Weights of a small masked image model.
Model: 15.7M parameters, 64-pixel images, encoder arch vit, encoder norm layernorm_no_bias, encoder activation gelu, encoder patch size [8, 8], encoder layers 10, decoder layers 2.
Training: 12600 steps, batches of 256.
Rows from block 4 of the encoder of a small masked image model, named by matrix and row number. Rows with one number belong to one neuron. Each number is 500 + 40 x the weight over its row's rms, rounded and kept within 0 to 999. All counts start at 0. Numbers have three digits each.
After each neuron's rows are labels from the 100 images, of 14848, where the neuron reaches its highest value: "patch colour" is the nearest of a few named colours to the mean colour under the peak. Only what is clearly more common there than usual is listed. The data: simulated telescope pictures of galaxies.
# fc1: MLP up (encoder.blocks.4.mlp.fc1.weight, 1152x384), inputs 154-230
# fc2: MLP down (encoder.blocks.4.mlp.fc2.weight, 384x1152, transposed), outputs 154-230

fc1.225:536421517572486476438441494527447555443475492570489575515461510539451436499443493515496458454592466560525519418553522496500511531510535464475503550425533487533551489476457535520529448487496452486490466510483365511495479574407530549
fc2.225:476438497496496489521468510498480469482544538494509466588535448517494527499534530526470510570483493427494568499516474466425597506447482453518491438480527582528508492517465453520454495401505475485496496542550458418499494562449533432
patch colour: grey

fc1.393:455584566486493458515532497547484437446505399448453463495541456494511418498449534523452525482440570618466435469506526440511544525447534556539529539488498516435506468496445517544480588565429451541532567528536533431450468546431486476
fc2.393:447509574430490569583486512452521492484548531485514511488551461475419567452417576508510495458572443439472486459549554545522507503525512506515491537448535491507481593463527447574597513519526496465483502548538484479509435514452470427
patch colour: grey

fc1.544:540525423502398546526532552537527451518569598408465432549463473477524441485481499478493567504475420505469503489555548501547471535487511498437460506556479483535485439480531522472413510436479526502526539522523530527479432486491453531
fc2.544:494445476514561573490509514505527508469437483529424500478474529499499517531511450534502494556479554469525525544498443475538546460547428465507493483471503434535460556471460455514512508504452441453542466427552467526457475422557568491
patch colour: brown

fc1.197:554449500484477470496434519435469491513552547401553537598455508467499469450514535482468430493543414448516595507500487496470477484530562571490465527474469541495499479447517488552529552445535466481528547505506498514507472551465392493
fc2.197:547447555491459498523533528461468495526505547489516491453520477473587461542475476540523486489543469503543516517506491474470500437422501507496459479395426564559538495495529508418528449454527566495502540507457464513476459485496536393
patch colour: grey

fc1.575:500490466555507506501512506458448535481450528485522602483538500451454516480548529519450472497429486560521514562516481549567561526556509452526553462494458571582469547479501473461478496445450479479531506538524513579373460546587481509
fc2.575:534523526544553529500494528481469492476476454528481524473467522531570507443473510496485462567504553524465520493481489401532433513577505493455480467514498486516475493528479489458466526543495495486533496525472470497499539558458518556
patch colour: grey; brown

fc1.10:593508497471564474452562473542513494515577495528518506493466470433538521479522423479447534497478557484527491504512487516540476527568505535471476473486534554478358502454462493465502398501438534490564487541481517442469519544524494445
fc2.10:506486567562507565478486539508467523489407488451534464499532485559471519519480465486529502458528479558534560543515508505545497475515549559505501508449551522476600518569494468584419528471562450512478534413547494513577541484506522467
patch colour: grey; brown

fc1.733:524502513496460530579448433448557491419565482467533447551469488516455442569573482499508542401513512493477488470514484529489540531458490513556573551468459466512451512520564495449569469530488540515450489467566441454496519493496505496
fc2.733:547493507580495576477514508429532520529426497496501549525499496442435450514484491454511533472518546556519477429502499469439537544578444454410525508492473562511460478470490517569552474541538494475537461569453457537484580538469571424
patch colour: pink; grey

fc1.84:524503463473399616478473567482497423452478466466519492454445482454497429420453444520489454492499498486448534500554536456495492545517493585517573552453551445465494526558473447513448485527524504464546471472499488528569578517450524458
fc2.84:492589438493554453490478523537429490493566530484477493528483498436410462552530490454492512549473503520526501504549452504515516549510469602488425485515494530575477447513581581448550495533432505509483481509546502461437516527526503520
patch colour: brown

fc1.701:459490561615500516508517520513430539468484442452503554494443501455486586485518569477512520520423517525444548534485498460521511585492546491466464460552579473501488516543396566581547525455511491474525451472570506546515573508515501565
fc2.701:542482484417460537501524465474572477458519509524459529522506453555597407511563429486511485506522448459502536510486483589454517482436552466523455494399388469535501507535528482514467513567551538560539487507505519444569460479504505503
patch colour: grey

fc1.403:468462579507484528442512557472482562483485491478563512439511494506514490585457444539438527450431449486455497525552521535495516464476492533492471509529554489526456443485541481574469480474514497516503470420475561453461529476538482487
fc2.403:440487529502498492424474514520485489488518496493428552435495540508472564488472523519537458495586484458498514477473526503476488549509492514495539503542503493516543595540467502533460553400492451486540558468493486513545503501526521469
patch colour: grey; brown

fc1.216:480513512492486552493565424526476522501532486548523517463478491434503498519528513506489612454409479447463495518471451501450482508487523494435563553518469448436472481518492578501449418431491529493443474457501516532504528493447495459
fc2.216:480484434456454397501551511544481414474590564477434431500457521508490501541445461502576529516534438525546536480410487509461531494493516480528483444491567540450584473442462499494508526573522485565544464478548519538484472576508475537
patch colour: pink; grey

fc1.753:482555477425580494516516558449505457514444426493487411499496473581522473524513496491476462543531529493523462518540571523530507450526521555474429494514452534541452455420536580522484436551573527517535463545540520478541506527505494471
fc2.753:464450543578518437525500507508464525459517510473524492428510486517431499449398527485486495466517493422550420521499526436494407505507523564523499508477537521488478475580520435564507538438449503462511560516511495452470425474511485427
patch colour: grey

fc1.719:501518421503507480507400503538538477538506467513445469487520472467453521441514508445517514536509514480478545557519472445504492562419537523487449470456522494445519461556492504464428520472536487511486500429558529514442537429467514501
fc2.719:528551491470486499455536582533475495471587544467505500477474508540446463575466556509521524545539566524529469506496512519516431489559508534458493490581542460517469463490552477484545505496510549455522466499493454420490528549534505468
patch colour: grey; brown

fc1.694:511580483522561477502499477476503478448485498485449479506553584475475488537493551581488506458478498503513512507520515529476497453466532559519469467524532508566525493526536425541554598445495453448514485489537583516495471510478420483
fc2.694:443470503493584424497542508513559511498541576456457513527521492476489528470527473517610501482416500469491546585480549460484471530524443522457508472479559529433453539507486542506506542477513611519532525421485467477488530500410476558
patch colour: pink